Rows from block 6 of the text encoder, named by matrix and row number. Rows with one number belong to one neuron. Each number is 128 + 24 x the weight over the matrix's rms, rounded and kept within 0 to 255. All counts start at 0. Numbers have three digits each.
# fc1: MLP up (text_encoder.blocks.6.mlp.fc1.weight, 768x384), inputs 231-307
# fc2: MLP down (text_encoder.blocks.6.mlp.fc2.weight, 384x768, transposed), outputs 231-307
fc1.374:120134136087134143085084134131133114145032167127158121149151118111146149109131094142147170137136135094175183176130155097180148128114143128139191151168114116122087120092188098142169100131187083070113085119110156129187156152102163134
fc2.374:110075152103111145137057151127165093155035143125183137139129065067135172111093122196156168160129136100121149152112163101152089097090123102144176163205100060122111177137141101156165085127155113114105104110129200152154147131110220134
fc1.375:155114103126114121131107115119149105134118131140116079135126145137118140108147115117120123115135125126127121152177128102148151120130120123136116134120120113123140133137128124107127110130151091134132117129137119139121120136124117132
fc2.375:146130125121128147133116110149132136137102090133128096118116126099132128103117130135135152138158132109153116141156160130131101119144144129154098138138126078107107148134110109088120148157139128127111075145142125142119140127111128106
fc1.376:109120157106129106154140137158089098145139143088089125140165132052138091133131180151161140129123152118140115140115097133158123189146152104134118122137133075119118119094119134126106136144110077110181181142137108091137184128110155136
fc2.376:154137122140128149139122116105168153105111117159146136133096124189125132117129108119121123116104101134127141118108130118106108083123106151131140131118120167143127160139105110102161132129139149149097096121122126149127076122177126129
fc1.377:138167153177116165122105138119173170109106139110132144175078118178137176212147139140124160139113086155171089150099089079089154158119139171149127113056141093128164104081090166121180168119159100102112093131094119116143095155136106090
fc2.377:140126122160087161120144149113154148093115137143133142179069111161135184187142143195115128129070050140100126125083056077119134108089101169101144125096156102186179124128072164093165165076157124150089107125117146140129112093115111104
fc1.378:139113161107161122148109117119142114152125136130150107111148146101110134123106144080125173151128133136137131130135194150152155069136128120120111129170130132139126147151151163158106123139126090134112129105138157133130123123126104127
fc2.378:123132115139101117132130138139121141129134133128115128139117101139134128131129109154129106121135117120113150127126091103112112180128129142129123137100141110130130116132110115103130142133114157101138121140116106111131141128122123113
fc1.379:094141117108154112109136110110144162072088118129093117130050140127191112110184084129167067079102191108131055096179146156083125126133126112177031090086100057120083221189176085150031114149117154145121085088139128114183158148127153146
fc2.379:073191126116152121053128141113166135078108164166108151119039113143200150131192084174150109054129163134067049078155141098064107067107148149140019107116142059130115199167140069150069085091092166149100139097151132162197150101080171137
fc1.380:131125140114126141158150116142124127115098143119127105123103107120119112126121137089114167140124132101185101144139156128137132125112126138152168149111115091139137123127150157139136151144143127111142115118148103140110097148104123101
fc2.380:122129112155135096095112133112136125145162112136127147127145119122120131123114122148135104120118127143097140109121111127127125133130127115091098123141152151140116124141085104125140113126112137117114138136102147103154147124149125148
fc1.381:177130113149095114124140116180167129155107136118109179148106107146106099109118144105102153134101078088116100136121102092107099129120087139131152106097128090136111146087104109100183181160125109124153147113146070104145139137149126127
fc2.381:085128131104138114146145121094085142127142130153123099115129135102137153136131129145138103128134147157132144133113158120144128143152155117110120135152133126118128111146127124129106127116136141142102118138118174137104138127118132131
fc1.382:136118129133109131137112123121112130125107140107127115136128116140130142121116127090126147126116125147124080126137142100121157113133121158124113140119128134128133143114103145132131123140112112145123106129140131144120112153138147118
fc2.382:103128134128118120120130129122136125130114144138138142130135123133138140129118125128118115121125134124120140136130119137137121135118129109104144135126128139137114133134134098133131128130126129130122127127124129119147122136123136144
fc1.383:121198154130205132117098137093146107114118102139127085135109160140139149117151151130122130120155133155101150095207091122127057089114103161119161092132109159102145146116155134152151116131125105109140145133108096146125135110114122171
fc2.383:125178148081204137104088104055145119127140099151148079155127192140115177132133154134095135112115094141125127082182090113127075100146092174118165068103115175103145194113128162162184095119143108110144159136121130184082108091107117147
fc1.384:128093116146122119135126112126129100172137137120145113117177129112116092112132145145144124135158160117108135143113122136135122131113140116120144122144155148106140129118086152155111131130090109172138105142137138129103152140152123115
fc2.384:137147138128126136118144129146136141115129125131124149122104136144134140141116119125103135120111105151129119123131143109123132133147121138123118122121119129142136133133136124125125130121135134115125127119126115134137116124124143123
fc1.385:087112129118136109132171114154096114188120152116138131108129122113138123131098105134104112141123106127125139115126146120121148106148132144091091177147133127101134152136134158154161095147121126140116117112147095138097119189106145134
fc2.385:089121088137141119082128160168136096199118184124173146136111188132123136139078120147089120155130126145110141095104120125086114125110124148073101183157127091058156143126136138169163088107096127165121133120122067138079080157084152111
fc1.386:130142141121120123127135123140122116153138112131111142141130119090129134118139149125127137132147106096139145140112138133155119116145127118115135144156144088112098122105107124110171144125093125097136136133122115125125125131163127115
fc2.386:123115127129141133129129129117126137118112131122139113121135129148114135137114126129120130124108138143118127123132123119117135140122128142135133125108120152140149132141131140135118123127145131137129117132128139131126121123105126132
fc1.387:107125128099134110120147114166133113122115117156179124152154142130118151151120119116101155132141124122153117115130147133119123148137131119112151133125134139139144147109123099104155115121143113123140097147101118124164076129129136096
fc2.387:139119129141143131142112139105112127140130140104113133113126118121135106106127138151154124121119136132128131124136115123132138130133126129143114115137132135130127112137134140132128132129120138141128136112141128127109148136133126151
fc1.388:134110123128128127149143137125125148131136104127146118125151142117135128133130134118127125137140129129129130119129134128136119132135126121126130136134138151137125140116133135119128114125125125138125116114125134127127133138125134119
fc2.388:132121127119141117138128137112131144135132104114136127112148133116131123132116125118126126135138133139139130121122152118136134141127129137122137138130119145132130123127142123143127114134126131115115135125126139136122142122128126108
fc1.389:107172133128118111185162132120126111145107138140097104095156084201122153150084104075124110147140123110169147138128214061147122153142124105127124144112134127141116123115114118086170166148151083075091109080096131104140101151164101138
fc2.389:137105118130171113102105127110126138100133117145140148134104150094152121110148130139126145113130143133109144119157072151125126141120134145119130118152130132129116105126160124154117116127140174130147117148150128142127149111091133132
fc1.390:126143128116116144129127125138162133152147150113132158111119166107129125140111129162129123116139100148136132122106171136157133119116126094113150136157147118129132139141122129135121118136111137100106126122131141117131105142139137128
fc2.390:137126114137098150132148095154165110173147129119125167092132173120118153117106140142111133127118111146140146121117161137165122102140126124099144150167151143139156137153106136121121118109102129132130131127139089112120102155162144136
fc1.391:126117139140132133123131124119137139136123108127118121131102145094126140117170140140129130106153150113115114113143120129131118123140109149126124125119124115133125139131112123118124111125124142134135111153140132119139129112141130125
fc2.391:111139108123140127131117135102119128137133124129138117124132166147140125115115120103134110106112156114126124120129133127132138142108140127127128144122130126111123129128125125134139116135135123122105119105124134138117136140127116138
fc1.392:125102118112137142112092119128127089141109145108124084141138120112124127128124138112121134112138153127154083135142120136126130118121119120118122109112126114107152143128105133142117119119129071138151160147142107124118104133079130139
fc2.392:139078128081152165109077088120126083142108111060127058134130140091130168091105155134115119118145174104176079143166148131138141097142121145113098128111120107139186153128069163161112133105140083195132133135163120114100098153074134116
fc1.393:108118123125134128134149128134137132142086129145167136121155129123147138152145128149127122138150120147159150134106135124139119129132129116110186134134146124137109135107153133127143112116120110117128141114152136147130121142086184129
fc2.393:116122117138138097121142123099151159123118111137138137105161092139117140148114120120127120120128132147129174132113111119133123149115142126127155140129149172146117122122148130135148111145131098121136111131107145133142123139112164120
fc1.394:127140132123108134136147138099077153118132116157119121133129140136114173146115155106120131143129131139114102109131151144139130125126132129150138114113115145110119152143147140109167137124097124101135102130121139125108123123108127133
fc2.394:129133148125110122140111130119104158108122110141108125121137103137118153130123154118125134160128131103143138103154135139124135139165132109140127131143120132157123137148145100090135145130110136110115109117115144121117117119124136107
fc1.395:154126156119143147125114135147156154140075166148148147112162108106146153143130130110114149136120110107116136133153120161141125107120131112110153163130126144172092141156146110129080117140126115133111121120134138131130131113117117156
fc2.395:146092149143104133117096126123147117142102155152133130138159111118112121137130120124100165145120131095134154110154136155134128153115130112123154160150143115154116160163115113134128119164134116136115114141117167113130093109098154133
fc1.396:111119105141083124127134121128175122135080150125148128127151163103140132125106085124122129119134134135176116108133149167144108132104134107128147148127154109126100159126170113139104104156167100123131098127122124120165106163111121152
fc2.396:135139139118155139125118139134107136121149124128122132120111104134117132126134147119126139141121117129111127132121125103117127132149120138122111126126108135131136108144113138124138145119120147135126144130131119132110140104134132101
fc1.397:078136147097191134161172139148117129149160215154150138124158167131121171153094150105132113156104165118074056115115151101149143120103100145132115139183132142130135106128088177125086136086121101102100148070082154140094137179116063160
fc2.397:054124147086175196117138149175108104147177208135177161164167196141106136174081194161153115181117179098072016107117127115099130126037110129134102173183064120065148151139102213149100148074153115149082191073082113127064100154064113133
fc1.398:119125129127118121125128127133120127135119132119128119133122120122131133128125137120114126130117127131134118137139131125127137123136129137132128128121124126140131134135121138136118133136122117138121133134137123128125130127117124134
fc2.398:113129132131132120122120127135129122135122131117143133131132116129135123125135130134123124134122126129135136138134123121126127126132118127120138125130131146141134127129119135134116134121128131147128144136126119120133123131127115133
fc1.399:114111110106113108171125145120127131105121135136136138122138147118128133127108124114152106116109140132127099122139100123131137144117116101119133131087129132146123116118116095121109137130150109174108107116119121127128151145135093123
fc2.399:124113119146106114126135122110160135118105115136148160088141147131138125093072137148116122102128131099138154140119121154118107149120130117130137130142149125122126139128114092096169155161164113217077119133083093146109113150166108113
fc1.400:151140134104131123118125127138140137156141147144125150126132126129111141135117139124113143134143137142105122123116116174138111131136136108136160124133108149128149142137131109120156109124130112136153143100122120126140101101133122146
fc2.400:111130119133118140136122133128119121127133118129142110112135142134134120135148112134145112115128117125140138132130146097118148136122125138125110134129126123132123119127138130124113130144127142122100128146136136136122150141129130117
fc1.401:144149118112124106143105127119113140126116170161117086124140142114135122132112118093111121107122140132131115116180142132132134158135122129153138126109130125141106131140148141130145124133141129130119066119148170128117129119098127164
fc2.401:125118134122128126127139134132131126121117097113141141128126119136120135129120126135143143141131116115124135139104126122130132105128125128108119127139114133120121127122119122134119138116134120129129167135119101124144136137125147109
fc1.402:106131112156088149155147161151148147106152129146141113093145138070156104130149132079125136171142123145132151127094154144143135125151149106165120151161127111110113130160145136118124098129117157104117187119110129114121170094131099103
fc2.402:127131138124144125122122117132118131135122122129116134131117141139118150129124135147125118123105125120116124127132129117113140144124131151107135131127119125143121127142120128142132148130136141133121100138148139144116127140121132112
fc1.403:115156111104135126095154126132123107106113132132137112131111124099135127130140133118124122107152119093122095131168097122153157098129124135152109105111100103130103133132125107119124129116137142120137136172126113114115156131121131127
fc2.403:113165109082136128110165113125114083083148119141132101121096145124130119126122134136133102095132108123125096102144108096148156110130157126127116087110118109111114135107121125125101129108132140134148137147150118099111159135139124116
fc1.404:141149135113127111112119152114104109127157112135126118111159101129114154134123105125133117133138127136137167125148124121142146114149132114130135117145174143137128085119110139105159140138094104149125141147145135132115128110150099119
fc2.404:139134130136099107108141142117130120124132113108107128097111093113138183107134098148118119139157126114112152149150127089133118108133135127099122135141132139152113099111113106137125148149116129143110150147140128129129171114134126117
fc1.405:125104123154100140121120135133148128152099132113154132145138133141121165129136139171128140154149135111119125119130086159120126106103113139140137106163102108118126152130125134110126109081121145147141165126138095141111114120115141111
fc2.405:113138116113147094139148081104095168181136102135115138121111158149136135101114088055106102118059143099158202138164190107130188175118177145094109179120148170165062093146129117132152099163183121046101064112109130163114152162131127159
fc1.406:135123116149150135119104131133134104132115114127141143121117156130128134128137129167123142131117137127118091104140114131123118103112108130124122121165088095095137152143112110130114102090101162144132144131146112168129138113106119124
fc2.406:132131099123200093168118097090086182155139105150112149143097147148153123096128096054146081128041160124159195146160182116141155137108185144117078153116175178148084114124093131154145093148186098072098064096105164174131165170110129200
fc1.407:116143143136133117147110111119122135112106124127121150126106108154143122136144107115121129101133143142130108128133152151124114140122127142137105114116134119111093148124130114122133113128116149108147147117135119129151121141136150133
fc2.407:127134138156142113142123124117121146138110139155114173120091099179144108123143082111126137081143125136128096118137145158096099107114140126125108116111130133110109149103136094141123075115096133125135142115136119137155105121148154148
fc1.408:122131067075137164135165102108061103180184075145119074137121127131138099128144147156199075071141199098167079122174184117157086149085131116147143120153131069063123087170087185140100162089094113065097099149129168128131212161087090194
fc2.408:144135152157126111140135123141157153116132122123126162131113137134125156104102110084106118138088121136122191155131140105131134120158147112111099138113169194174125127110133128115127117135163108126133095131116127138134100120172137115
fc1.409:085166203156067141090122128158071168159163175076152056145183084072174098127198136197055138093131061132112071201087138017175093115146065082171022087090047192156114093150142171156145039140114126155134168184174145133143171124131179126
fc2.409:068121186188039172098145127165041173144150208100127064139221061155215092132169137228091137093099042172091103191048102000152059142099108067192028132130145208116105089136108209138138092212111101187116181187155155111100191110123209065
fc1.410:128112119122093143127118144118139115112109151130136123122144135134135138135123119130130109105127150110123098143145100115123141136095129106140145127132103118120119115103136112120110132127126126116112136131128144134119133115116135134
fc2.410:131133128133132112126131131138125129142150121137127134129116133131124123130129131135128128145138115142134152127120130126126110122137122137118120132136138131124129143147109138129132134124124142143134134135124107120127123126135114128
fc1.411:114129136133111124133114121104125121158133148113123131126122144127142103115149149118111127120138140125148141132133152134156126137139120141126126144121125117127123118118141149145145122127122127139128116133138148119124145122139140147
fc2.411:121120122115098135145124141117135098154143176114117151121110152134142103131142153172120113120141127131144120144123127151147118121141120123128113128121106094127137136116111142128096137122132126147134142131137137112113140101144150153
fc1.412:120114149119134117147135148132129138130100141116127139125116110135138151136118122119144129137123109134120121138116127099124151110118130123120129129150111106124136120112134109135129142122138148132119148112128122125116117143102128135
fc2.412:124123157123120120151139145120119130120109138121132150131124121144130139148111122116134121126115112127122127143095151123115150114138133120108129132149126121143113116116143126138131145133132134142107148113141128142116115138120155133
fc1.413:097157148098133093155122134149147133157138159146145169132137147087096110151113113102139121124155130126134133105126133161116082160123114102100135125116110104120106150109145094165154112103148160112151147132120131101143106110132166140
fc2.413:141117114138145160120119125113111125098122117121120100128125134145140133117148141134134133125109122128124117142124111103145143121139138131147123117133134145118141124140110147113126133126122100122115116126135127152127129130122116126
fc1.414:095130129142093115153137125115099102117131177155100101136156100154153153140100132153142107119117127127142099139133121101145133140102157099092144124135165133117108118109090084121134162127148114153135169124123107112119121148127141172
fc2.414:094116141127078107094161132150090115115132147163115140140121144142144167128105126153118092117117125117091104140126122112122143154148153110096116124124161101116099129139112078118112140133099126146129140124130092119117127145124173154
fc1.415:151163135122173130136131145116133140147120162108113115132123148138095139140135145127113130108153127151123121133167101145134083127124110145141135095105132124133129126123148169117114115126133091128157126135118116137128137112129104130
fc2.415:146159125138149132132125136123138138119136151117112128100118156125109155141117143139117115125140136153111140127143096144149122130134132136123141115128140152140134117141119149136116140122139123155150120148138091127113136135139119141
fc1.416:101203156148119131153149127115170135072094174148117106135128142090151165115192122097141131134149124061124143125126120145144130069120151077127095104132142149145105166152159075120114111131159166168114149150112134114175157135184135092
fc2.416:069162138138091164145177100101185161098085149148126115117152087108119138115164091076152121143094114076158104127106154126112143102130181077093162112168169149150131187170141010143071101122155171179077145153123122116182161152169192073
fc1.417:127126114120148136150114149126122136113179139155136119139138159126139149151146133094131102137151147108114139132144097166141114115110129152131161144118133179145116165126088120129147138124184125151120125117111130142096116117122117158
fc2.417:135136114138146116144122162136139139125169140130133153115138135097125136119128128133140126137134132127110152126121097145122101139143127147132125129114132158154125116124106109138140110114146145170127130147131103113128138134144124135
fc1.418:124075105160083142135163122094103179150124176148134116129115125156137204172173145168160135098130111093154121155124053125093125119103142170133201114107126144121125048137164170096182169107127136108122078153142178124089116166092093075
fc2.418:090019072170066132191217130072075106162112175194220174119063132255171190121181183253205121100138063101086181112099009110109111071036125195094216115169141156071166066207101236056167183058101148211120052097156106152105107158116115111
fc1.419:142126115123122134107070122115181124114116131097144116142145116087130115107174114132130142117105128166123116117091087129125174138153103132105112156117141120138130172140068120131145091134148110171141119103125168130134147138166145114
fc2.419:114124137128134114155167136155093125142138126148131151120117157162134142133098142121130106128119125107130137129146162129118104126114133130138137118129109135138125101115155136139122154130127152090109127122124111118131117131118120149
fc1.420:116121150142151138108132118134143107132108148154146117112122145145133159123167125168121140140133137129109100126142144122117147113126122135125147117147102110129119127102115143125123115093108129175112136108133117123134111148136095179
fc2.420:131129128131136110128133133114123149107139129157129126146121130136141149125114087088137107131100137089140134129163174109114153133102151147109119144092149156157082119109139119127150118132197113094130099110123168142143158136087136166
fc1.421:156115133162090116143136115132072142115144145128085119142120094102119017135166185105130164131150138104188151134150087093108106156073102147180142125127125145099111132130187132104163121162119132073169108181116140086130123145129074116
fc2.421:103108135084153115122139114109163129123108133152136123153131148152127157131126096120135122107097123122092110120108133115132132148147156090077128134127127096137117141132125119112115131127147132126109098097138134168129119115115165123
fc1.422:152108126143150153129074138124112104126090100083136093116157119130122160095131113139127117129097141123161093116134145142089178111117100165150108134116114143149130140118088124126117068136117138120114128119118137130160149175111105122
fc2.422:106122133110102116137160124130131143125164142162120156122136135138153100137116147137139128111169122121113140133121107122134079155128144105131129153137132114117108135134142133109130155137143131127133105131132123129122114097123148125
fc1.423:137152134116145142117108124119111117134100132115122104120119140108120114126124129134130146104140135115138147130157135132129140129128148120143130102130127119111137134146133136133122115111115118141127125125138124139124151135108123122
fc2.423:125117135136109113135136136144141128123142129134137149125134138147136115135121129127125122129123120128121120130116128129118121123131114132117125147129129133137119135125127116115128145149127133125122131133119118123133108123143127129
fc1.424:145105121161101179168141125155149144108130147143152156138148165156120127127101155146164154168142134110133150090130139158138086157105171142161137134150146156120154137116162136104066127118183126084172135087105076113159079123125088118
fc2.424:098137139117077151132148148129113110112157106107159128097130143139139153125100157160134135138180128122104130106142154106125141148121144123137156152128064139132140135161178109105100149121154150112130190077139093102147133111099141109
fc1.425:136133125124111134140132132115122131133117111135138112125137127112133147132139140116120149128148136118122131121141132136134119117120128132122149142124117134130123125131144124110158134130119125127129114113125144116129125125133119125
fc2.425:130103101098120126148138133114103141133127083133148143099151126115130144132115143136143141134146149130123125121136133160145136114105126117128158142127133161152143115129143135130146149135136128126115088117118167110119129124132128123
fc1.426:104168141174091137058110150148137112122102154126140159167107141205176111108135144087095124102148155119099102141115077138101118107125130108104150132118170197110119129091115085148103129193157113056151087166071131116166079112139159127
fc2.426:149139153147099110026130154108135115129115115132133186154112182157165161089090120130085073085146164135094113148090103153103115111117113134108109141110144201142113131079137098158091103182160116098143108141065151117167073088195136155
fc1.427:124174139151110170154137119121140122130087124115130121097133150131132175106142131108107118135160163151111100148114126145158130109124158141114159119153139160100110117074126127133103134153115115168116122120160131127103153121151097112
fc2.427:143180133143101154167153148118155140116121130128144114113137153121147153100151149091110103118152147146109116165072099105166122141134162135112130134140143180084098120076135128136083117128141139143132140143158134130129158103161099082
fc1.428:100138123099101165068063126103194106120112188138160120146111129127128118123136125131117149129138082078145101079147113147103119124141076105158129144087106086134112156143133122121139127173145149133128078110108129151131107137141102132
fc2.428:132123149141155106126170124143083131141134094101129140124135120128128133135120142136128141107129133160116138151101128099140136125137133156114117123159135162131136114119119139129147127096121108127134141149151116123118125122098158112
fc1.429:086131142124084113096144109141168114139134169177128133132101189129117158124169129126139073076115156115094098083186125134097141113098127091141135102104112104134176202184155091126113103122067124100087103112150146123148131146102147137
fc2.429:076123192134123135135121111137136146155093156152133119118156143115121142138170183109139140125143163105105078116148135143132139142092126112156190124170123119127123165172168123147098143137081140096091062080172214133145152146097123073
fc1.430:104147110137111142145118149127109116124125143173138117128144146157130133154121160109130123130137140125105133140112126135133113140111144138116137127140129123098088108122130120125128162142134122103118132150114133114121129143125123141
fc2.430:111113126108112116124143153111106140123115118183139108152130155162128135146121151127135129123120138116101137138106119129111132159099150131102137143139131130107091124122143125131139155143134121104098099131118153117128110138130146157
fc1.431:122135149126135130137129137150134156147090118105119134108114135091149152136140156125109142138139104106127158142143143090137124118144131137113157152141119129145126129161159151148120135115130123142132137121126125122125153126118130127
fc2.431:124090150132141144156130144093121167133092130107116157097132099127127126128105144099118140157135130123132169150109159122137130126138146112139142147145112148142149128145127141166114133149143122143121156130096130102127144132117151129
fc1.432:126109091143128129143119132133157154159062135157144110103138150143125123141134126142140124112134160133106123133140060141124131140114129148093141105119173109141104122114133140117135149139131117136117083115127131128118151142115116089
fc2.432:123112115133146108131136126134180141175081104129166093104140186161123153148146101165161141067117159114079145139134063114143150137102125138072144110131160098144079138129132156104128167153102103125107071106150109157127133175118118098
fc1.433:127137136131113151070097096126165121133112145127117145115144116141154162120140126177112180106117145129141126138163143135144127109119117103157191139107132088134123130149171118096142144124106113127157155059124129137154112091122100146
fc2.433:122153133128138113160131151129125131127142136137142126133125152115115125148132122109148102125126120145135111100092131098108119149132118152115097111134126152128118143107126129146132097122139139131113120152143139104122138157145139112
fc1.434:133151137110125147128112116139088111130152158131089126116126066121117115112142137131122138138114120109163134124131143121100129124141109128136098138134134127123135103151092115120138113123091135124141125148133147115109121138149140130
fc2.434:109120133151138111133134137123159129128119113124156133124126169137131144140124132138136118109131134147100128118122115130145122140116136139124157120122130127132138142118146139140118136140141125124114128117123113136148135138122117126
fc1.435:131127086137117116149133122165115154150127161158067134125101114126140120121143136098097124161114139133085119140164164131127148099116182147109133129102127146147127121137090046142098149160144142139093110134131143114127131127142122153
fc2.435:152097111148146109137159123153063193155127162155037160123089100133136122106134142071081162133117129123097057143126172162157157125141165160092174129101134164146132099136117054159121123169109100144091095122132152128142114148186147169
fc1.436:136116130116137134134138148102123137096130130116135136128136145130114155140122126124127120123094130135151125128104128167094113141135123125136152171119132107133123120126131113105127111140115117135122162112136140137124140102139122142
fc2.436:154160103139138150155107140137130132105125113126112115100129148091119141118134145145114146121075126130130124137126120144149111148139121133134137165110108110114101117143109134118138132129134158161127134133126106134112151127133104136
fc1.437:126104075153066078107106060055165109175132161117090141132100133165146012091189176018098150111086190078233102099118181144174127162134124172136147129131136098162107100070159119192207111127151124135096089197106163121136183100167140165
fc2.437:145064078135017133060148132134222064232145174089143194072093156123158118110225241255088139137166110146134055091113057205188115087111076151124174110177037053168161145093148140121059140085098188229189179179162109079072182000119201097
fc1.438:149141193143134116088125170116077108075133202118092157132083103151149076114142144148167100082131118133116018160115147117073184106098145069173111174161097159114138083127102107094100154144116129106111095102161150113162127103172129164
fc2.438:092150106096139148108154102142164125163145067143150097121141165091101175158105124145102130145120117134159186117150121142161103124156110142104139109116112075134114168141153142152150120125124143141128160140110081137091133150121123105
fc1.439:097130121130088131125148134135125126141111110137124128132124117133137144142116133145105116135141114134124141139124134116139119120124130101138144124132108126128145134146142115125147128133135140125124160122126126115109131125100134120
fc2.439:093128112109156111145161131105106146127136103145121142116137103130131124134125131126145103128130152112150166142142123130163104155109126089150152131126142139124136110133135114130144142129117150109121131107106137117114144121090137154
fc1.440:117147147095146117127115124123145135145112116111124142129129126122125162126138115112123118118155126136117109118131118122151147110138113118108116105110125143140130143117133112118122102133120112116120144125128127126126132133107138128
fc2.440:128157135132126131132141125126156143135125136132125130109129140145125156134138108127133125120152141131106133138122120128147156122115124135125143117134121134133118129118117116115105133133135142136127133142130113125127142124137119101
fc1.441:156163131115120166118127144128113119089136122135101113143105120145132105124131121135113137118159109114139114126152089108116167134117137120120103164143143132131145131130095101089157129123149151126100088120124151121093104114131116102
fc2.441:168158102076111169123137132150101139088168098153117132151097123156136127126145103145113113138149084084142135119122103121093137128144122094111129151090145147136154118145091099095175154128181179130110058138129147121094083112141111104
fc1.442:136147141132122153141119134137135126116119145127129115149104135127138108130141123091122126132115115108152122130147148105110112105120137111133119131119113130128127142123149125154123122115143138126114122137133129139140123118134121132
fc2.442:111146142133121120138136137133139128114110131125146133143113117141138104135134112102123121106101115139126129119114127113126128123127133127120124106113133139137143154118135110138122103115148122135122140137131126138155133127122149128
fc1.443:124111172194098109058093138159146100058094144106112102169074152175163199073177141154081103137087062089106217133122096017100099131119105116112149156130164163187160137117111143135117135135111127165145151100113123135146122084142105141
fc2.443:115121143169121160069083157121145114109124143105110120173095155158135117086126130104106113081123099118109190118122090063129090174158098156100111109064173171129183132112116175178141137137164110170142145129117115150134106122097137084
fc1.444:120131126153129119112125134119118129132140156135085125124122124117145145113158143126125104139127167133113142145149098114134120138123151120135108131124131107147115104149135116116103165151083132151112131124138119111117148143142084136
fc2.444:120136133130141116158138141149112131119145160114082132120124105111122134130153152127133117140122141112105135142115092142146124164142149124128126124102141114159136101133121120096108157140132141147144105130152122121115142145126117126
fc1.445:099128131109145113117139128099135141104104143140110134122117132135140141145097088118135116148112149103155118133166195099142124091140151087113121157116084098126108155148168077138130145139163113122113082081102153192141134154111139151
fc2.445:144123141147141126137134114143115154141128119131133126154134142126117118110138145109119138125136111143136145139128117125116129149125115161128105115132152163132107118108122164136111110126121123128130136150152119107119131131120134131
fc1.446:131137117127114124138103116139134173134123167124128122145100115106132098127158109104154098119174141101119128144160107138113108150134133105120118156116147136110107129153143127148107109121085135059125109128110117124146126120150142130
fc2.446:120118111114118126116118107131152149166113148126141131164113137128137154105142115147146088106167168114104071140155070150140123134115125113100109113149129120106087154149118110119082095093119129080137113152122124135127124121143144135
fc1.447:127115093163182089145114093117124145173090142128134115130103164170144073113169133055112149153130141127145092156134159157129198111123084188154087098172069128104084106103128121089121134107090153083065091165152134074099157152117079199
fc2.447:117152135107113152124139125172115138112164106143117146092146107102114144130113117154131107102093109135114148114129164079143095171151163120111114154106150140157133109138146128150132127136167138136142132132114130179126146119130163070
fc1.448:123141141103124161157128139137122127152098119116133149126120156109109157145132140128124139125131113142099094128118169121146163083141127143100130136131121120124152131141110128139118137119140116110118102119153142117121107125127145109
fc2.448:128128119104134138129124122136102144156125117111131171118124187126104155140105133139126135143135140152099089111103185150147207099134133152112130125142127137152177120135129128144120138133148138133108081115149159125092108116131134106
fc1.449:129178122077165160145072121116129121134157127110136116132128117130126119153166114140142125125135093152183167116078143133131083130165107133153092172088101116086153170179104179135155117131112121097132139114143116133109126103129169094
fc2.449:075198112105099168116125126129117105140170140142117110108098140169136154168147125165122102131105082137175155127079147118144083148149125137153123179078111080074125129149147164161166127128129112121111132131144116136112135105177113104
fc1.450:120121168137139148134198163196089090139170107138147093174140105120156082182130129160108119075139103078131129163156139118142101094094117103189101102112114119137155130134096092099124125169141136101117197169129086108140150088076135155
fc2.450:100095150131123139092191146186060099153165120153175084189170161189171102174081096158104098056108095106117104178184127071135134130065099091173099097100136103169146160120087066088122115195069144104104222119114046096069093059040203147
fc1.451:129129130129117128135135124131127122133134130134112125128118126127129139126135135125116131134132125128123131133133135126133120129134131128127132132128125124126131132140127121125134132131136134123135126133131121128124121129133130136
fc2.451:123131128129126134125128130133135136134131128130121123125131122125130133124127139139126139135132129139131122130129126132130127134136132128117134140128123127123122142135113118113146139126126132126127122129128133126127124132129135122
fc1.452:116134179106110143124154135162118154158132108105114115155111105110135128132149133134113150116144126128094125136114136116133065124118146118121101107091143123125154136149175143129175140116118127116150109142129159105135143112123130091
fc2.452:116121167115085133090194122182094145179117080112129147120152102092148178148105146173121125101186144127078104166132111138149079110114144081104122147131156136169138104128188146157164158138131110182121076146156178116116154115127141074
fc1.453:125132159124125153148122173151142117149103114096176105130109103144135151137114141119136153113105104142072081135112147091122142073127116158119111132108097114125193136100138117148172143126128139164118148113110114124139129087155154108
fc2.453:132092107138074157160103156146150111137126117102185132125136126159146136107088129134116122103084096162035128126097159095119148103117116130142080137083122144148212112116129145182147114141092146204086180082120111144114113096163190079
fc1.454:105144165092103141197104122165093133169133121069157112161163101094117099150146148140088134117148094133167121128113130152144147107129093108110065117079114117146145121116105152144112108154118092134130200143173127110124133147084161115
fc2.454:080122190095124123183072141158100129144125182036131142151167113174121121185090119172094123149162082148198093154111165076129124133131096088095076119058099120155173145044092147123116135132158082173147218135159104106125108134054158104
fc1.455:103123135136120113133128123126107112131139131111146137128137126153131129140090106103118103129128112121134151156133135129127161120142138113129125121128122129136129124134151114119142113126140111139131161107135112125110085140122126127
fc2.455:147126132131132143118133128119153146129115124138119119131127130108127135123149137146130145133136139131126118115125130130121106139117122129142135122128130121112122131125114143139119133133123148127119108140115146131144147129124129124
fc1.456:152145136102138176113042110103144148140157178142133066128189092133077111152114089132189144146063052116155131065042194094116042120143194072177111163129143108094144135129155166120095043179138150130122091119076197165192136108199104046
fc2.456:169198135107174109096089097088187098097106191155102084116144047164074102136159089100180146167060049121163115085035213037099043132100168123169087154095106073072110141159169110117089101208128115102145096078132143172199190096194117027